A small image VQ-VAE, trained from scratch: 64-pixel images, decoder activation silu.
Rows from block 6 of the encoder of a small image VQ-VAE, named by matrix and row number. Rows with one number belong to one channel. Each number is 50 + 15 x the weight over its row's rms, rounded and kept within 0 to 99. All counts start at 0.
After each channel's rows are labels from the 100 images, of 14976, where the channel reaches its highest value: "top examples" is what is common among them. Only what is clearly more common there than usual is listed. The data: short English words printed on busy colour backdrops. In brackets: how many of the 100.
# c3: 3x3 conv, stride 2 (encoder.blocks.6.c3.weight, 256x128x3x3, each kernel summed), inputs 0-63
# c1: pointwise conv, stride 2 (encoder.blocks.6.c1.weight, 256x128x1x1), inputs 0-63

c3.87:86 44 36 67 38 30 58 65 51 88 48 64 34 42 31 75 36 30 23 33 45 41 32 31 35 62 60 38 43 40 32 59 71 35 40 66 71 34 35 60 47 40 48 64 48 59 28 65 40 71 64 31 39 37 33 40 52 66 42 52 42 62 59 33
c1.87:75 51 22 59 16 44 62 55 48 58 47 52 32 58 40 60 29 40 16 35 35 43 08 44 46 58 54 54 47 45 30 61 54 48 49 58 55 47 24 54 45 39 55 53 31 52 43 62 58 62 72 46 19 51 02 51 41 58 41 44 49 48 50 22
top examples: white ink (25)

c3.126:87 40 40 65 51 42 58 61 37 79 41 65 40 46 22 77 47 45 52 48 50 53 51 43 20 48 50 45 51 32 50 39 63 45 28 59 69 32 48 60 46 31 39 70 60 47 36 56 46 63 54 19 56 44 52 40 62 62 38 54 35 56 45 45
c1.126:77 52 16 68 31 42 62 54 42 79 45 50 30 50 32 59 46 51 28 42 44 34 23 45 21 52 56 49 42 32 34 48 56 45 34 56 90 47 13 64 49 41 52 63 48 44 39 60 56 43 52 30 37 46 29 51 49 71 58 44 44 39 37 27
top examples: white ink (35)

c3.49:75 54 31 58 60 54 55 55 41 80 39 56 45 54 22 66 40 65 41 40 52 35 37 31 11 49 56 54 58 29 41 32 69 44 13 70 78 32 56 55 55 33 46 85 65 47 47 51 50 59 47 20 58 49 36 45 53 68 41 45 42 53 42 37
c1.49:73 66 34 62 51 45 49 60 43 80 38 43 44 47 18 62 42 52 59 36 50 50 35 46 22 55 52 45 57 33 49 51 71 62 00 55 78 21 57 32 49 30 33 61 40 53 35 52 42 67 63 25 58 42 33 36 44 67 47 42 30 44 30 30
top examples: white ink (25)

c3.31:55 42 65 23 57 53 43 16 30 45 55 29 55 46 50 61 46 40 55 60 52 63 53 69 56 17 05 51 50 36 57 54 36 31 64 18 36 54 66 39 22 47 51 25 35 19 47 39 54 57 35 47 60 53 58 44 54 29 55 84 46 53 41 57
c1.31:51 53 33 58 22 56 54 42 64 60 47 42 36 47 50 43 22 45 26 48 48 44 25 63 44 53 48 44 59 41 39 37 42 38 53 43 52 47 19 45 39 53 41 27 42 30 53 56 50 52 41 45 11 46 28 52 50 55 39 68 46 60 39 26
top examples: white ink (29)

c3.138:59 31 56 28 53 69 71 56 46 32 49 48 57 58 41 59 57 69 43 48 37 49 48 76 50 76 55 58 79 59 42 56 48 47 35 33 50 19 63 37 27 54 24 47 13 43 60 63 47 61 67 42 42 52 41 63 44 56 29 42 39 11 54 60
c1.138:56 42 70 00 53 60 31 27 32 44 65 35 48 34 40 63 58 66 47 60 60 65 59 58 55 37 34 29 43 39 62 35 49 44 26 41 46 26 90 57 38 55 43 62 55 48 48 51 41 64 55 30 53 39 41 53 62 45 38 55 41 37 54 78
top examples: white ink (37)

c3.78:35 55 53 55 43 53 64 41 43 27 38 46 57 60 63 35 44 49 41 69 22 53 60 59 68 76 41 50 53 52 43 75 02 43 69 38 40 60 54 48 32 55 49 46 05 04 55 55 57 60 40 60 52 63 55 58 36 43 54 49 61 00 49 70
c1.78:46 46 78 63 54 44 58 25 61 66 51 35 62 43 42 61 60 48 69 39 51 79 86 46 58 64 64 34 61 30 55 56 40 45 42 71 71 42 88 39 27 39 50 58 66 25 58 61 36 65 47 45 64 42 61 50 53 64 39 61 58 52 41 90
top examples: bold (91); white ink (72)

c3.255:40 49 49 00 63 63 53 25 50 34 67 38 64 56 56 47 45 64 62 50 61 69 48 65 35 15 22 57 60 53 63 53 41 30 41 18 26 48 74 45 54 63 68 35 52 26 46 23 47 59 43 55 52 46 54 58 50 30 54 99 71 54 52 58
c1.255:44 54 31 50 33 52 64 69 84 53 56 36 23 48 41 39 36 42 38 33 54 51 35 64 38 44 55 48 57 47 54 40 55 37 30 46 49 34 41 47 63 54 53 19 47 51 44 50 39 44 43 47 20 32 31 46 39 54 50 65 50 48 50 32
top examples: white ink (62)

c3.212:51 63 60 51 60 46 46 52 36 49 79 42 53 20 37 45 39 38 60 26 82 62 51 41 64 52 50 45 57 42 60 67 69 51 56 60 49 25 61 31 73 52 48 45 68 56 39 51 02 64 44 40 48 07 54 35 69 50 32 66 30 65 39 55
c1.212:64 59 55 49 20 56 36 40 43 40 64 43 24 45 41 42 36 55 35 32 61 49 43 36 60 47 48 39 63 43 47 66 49 46 45 51 49 46 33 34 53 54 57 50 63 54 39 52 43 55 45 47 00 41 38 44 58 47 38 48 36 54 43 25
top examples: white ink (47)

c3.75:62 62 80 41 41 54 66 61 67 26 51 20 47 56 51 60 53 38 87 45 34 94 49 57 68 44 52 36 58 60 74 33 45 46 31 47 50 49 92 38 73 62 53 41 41 40 40 57 42 61 75 54 48 45 43 49 38 59 61 68 49 29 30 84
c1.75:50 46 74 33 33 64 69 48 49 24 49 49 42 59 48 59 49 55 63 58 44 99 62 44 59 33 38 30 37 53 79 41 32 41 50 27 30 47 68 59 64 51 63 29 47 29 51 59 50 75 47 55 40 46 54 59 44 38 53 59 59 34 40 56
top examples: white ink (51)

c3.67:76 40 50 68 54 38 70 62 45 44 61 41 57 47 25 61 55 39 58 53 64 55 62 63 25 54 64 70 44 29 61 31 84 65 19 69 61 29 86 46 62 35 50 56 47 82 39 58 49 44 55 26 68 46 46 43 57 62 24 44 46 41 31 68
c1.67:65 23 49 86 73 39 60 64 48 55 44 40 69 55 53 62 49 53 53 50 49 44 55 44 30 54 78 49 40 45 50 39 86 31 40 70 64 58 80 51 54 58 67 58 45 86 57 67 50 40 42 41 73 63 42 49 45 64 65 31 53 52 58 65
top examples: white ink (53)

c3.109:84 57 68 54 46 43 30 61 58 33 61 37 31 30 63 61 60 29 74 54 53 67 65 53 69 32 38 63 17 56 61 41 52 57 56 46 43 70 65 35 51 53 46 64 21 00 58 29 59 78 59 62 64 54 62 36 61 51 58 53 53 30 60 48
c1.109:61 48 50 55 46 63 19 32 65 39 58 44 12 33 45 55 56 54 36 47 68 53 50 32 41 20 29 60 47 44 57 07 70 58 59 46 39 46 39 58 58 33 40 59 55 16 60 33 57 74 47 45 40 53 53 41 71 54 35 64 47 28 46 13
top examples: white ink (46)

c3.176:38 42 48 75 55 53 44 53 49 71 52 70 36 47 52 10 48 43 52 61 56 49 52 38 46 80 59 55 61 60 50 61 62 24 25 51 66 60 68 38 94 79 28 24 64 36 39 61 38 64 29 54 40 41 48 52 46 64 67 49 59 77 57 62
c1.176:42 68 54 47 56 58 76 65 41 54 64 43 44 18 41 18 43 43 49 47 55 58 71 59 43 67 54 61 53 44 59 55 50 66 41 48 64 49 58 56 91 42 18 34 27 53 35 50 18 65 64 39 53 21 53 29 48 67 68 60 36 60 36 64
top examples: white ink (40)

c3.188:64 33 84 65 33 38 87 55 48 37 51 57 68 47 29 36 59 38 57 24 52 66 67 01 61 32 40 66 42 39 71 65 36 39 59 44 34 46 48 55 60 37 58 13 54 62 36 33 58 53 37 30 46 49 62 48 56 33 38 50 78 54 40 58
c1.188:48 40 68 65 01 23 69 56 28 53 44 67 63 41 44 32 48 25 49 41 43 56 62 28 66 33 24 51 55 47 62 59 44 59 55 48 42 45 51 51 60 44 50 02 48 50 24 56 46 41 34 38 41 39 39 39 44 29 43 51 66 53 38 43
top examples: bold (98); white ink (96)

c3.174:73 46 63 52 47 72 63 78 78 56 38 44 32 70 53 41 68 70 61 39 29 61 57 61 81 80 76 57 73 71 56 75 39 74 52 54 62 51 49 35 33 53 53 40 34 14 61 68 49 59 82 57 37 54 66 63 37 66 45 43 55 24 46 60
c1.174:68 37 87 47 65 65 17 56 37 29 55 40 48 53 48 34 56 69 77 33 54 65 65 53 84 56 30 49 55 45 62 66 20 46 47 27 27 57 67 37 20 53 45 46 47 18 57 51 40 59 53 48 44 48 73 60 57 21 52 56 37 26 51 74
top examples: white ink (29)

c3.228:42 55 58 16 54 43 40 29 10 47 68 52 48 46 49 34 34 50 58 61 62 57 60 62 57 15 08 46 74 54 57 39 32 57 46 32 41 47 67 43 36 53 64 11 38 12 38 19 46 55 38 50 54 45 55 46 51 44 46 86 56 47 51 46
c1.228:62 50 36 44 38 63 57 53 56 62 58 47 49 46 48 48 47 60 25 57 53 31 37 67 51 54 38 42 78 55 38 45 39 42 30 51 52 47 08 48 47 54 50 22 60 32 50 53 53 40 38 55 11 51 19 58 39 56 49 68 50 56 49 16
top examples: white ink (33)

c3.88:48 47 49 42 50 41 35 23 40 59 61 32 58 31 28 44 63 27 49 58 67 44 45 53 39 26 50 34 39 38 45 27 55 33 34 48 55 28 61 61 48 47 36 49 64 61 36 38 24 34 25 34 59 21 48 26 65 54 47 59 16 55 49 55
c1.88:48 52 16 47 21 57 52 44 46 56 55 24 27 58 50 11 62 59 42 58 47 32 00 65 40 36 53 42 47 54 27 22 33 55 33 36 55 42 39 60 50 54 53 43 46 50 64 44 57 30 37 56 29 45 15 48 44 48 55 47 46 49 57 40
top examples: white ink (25)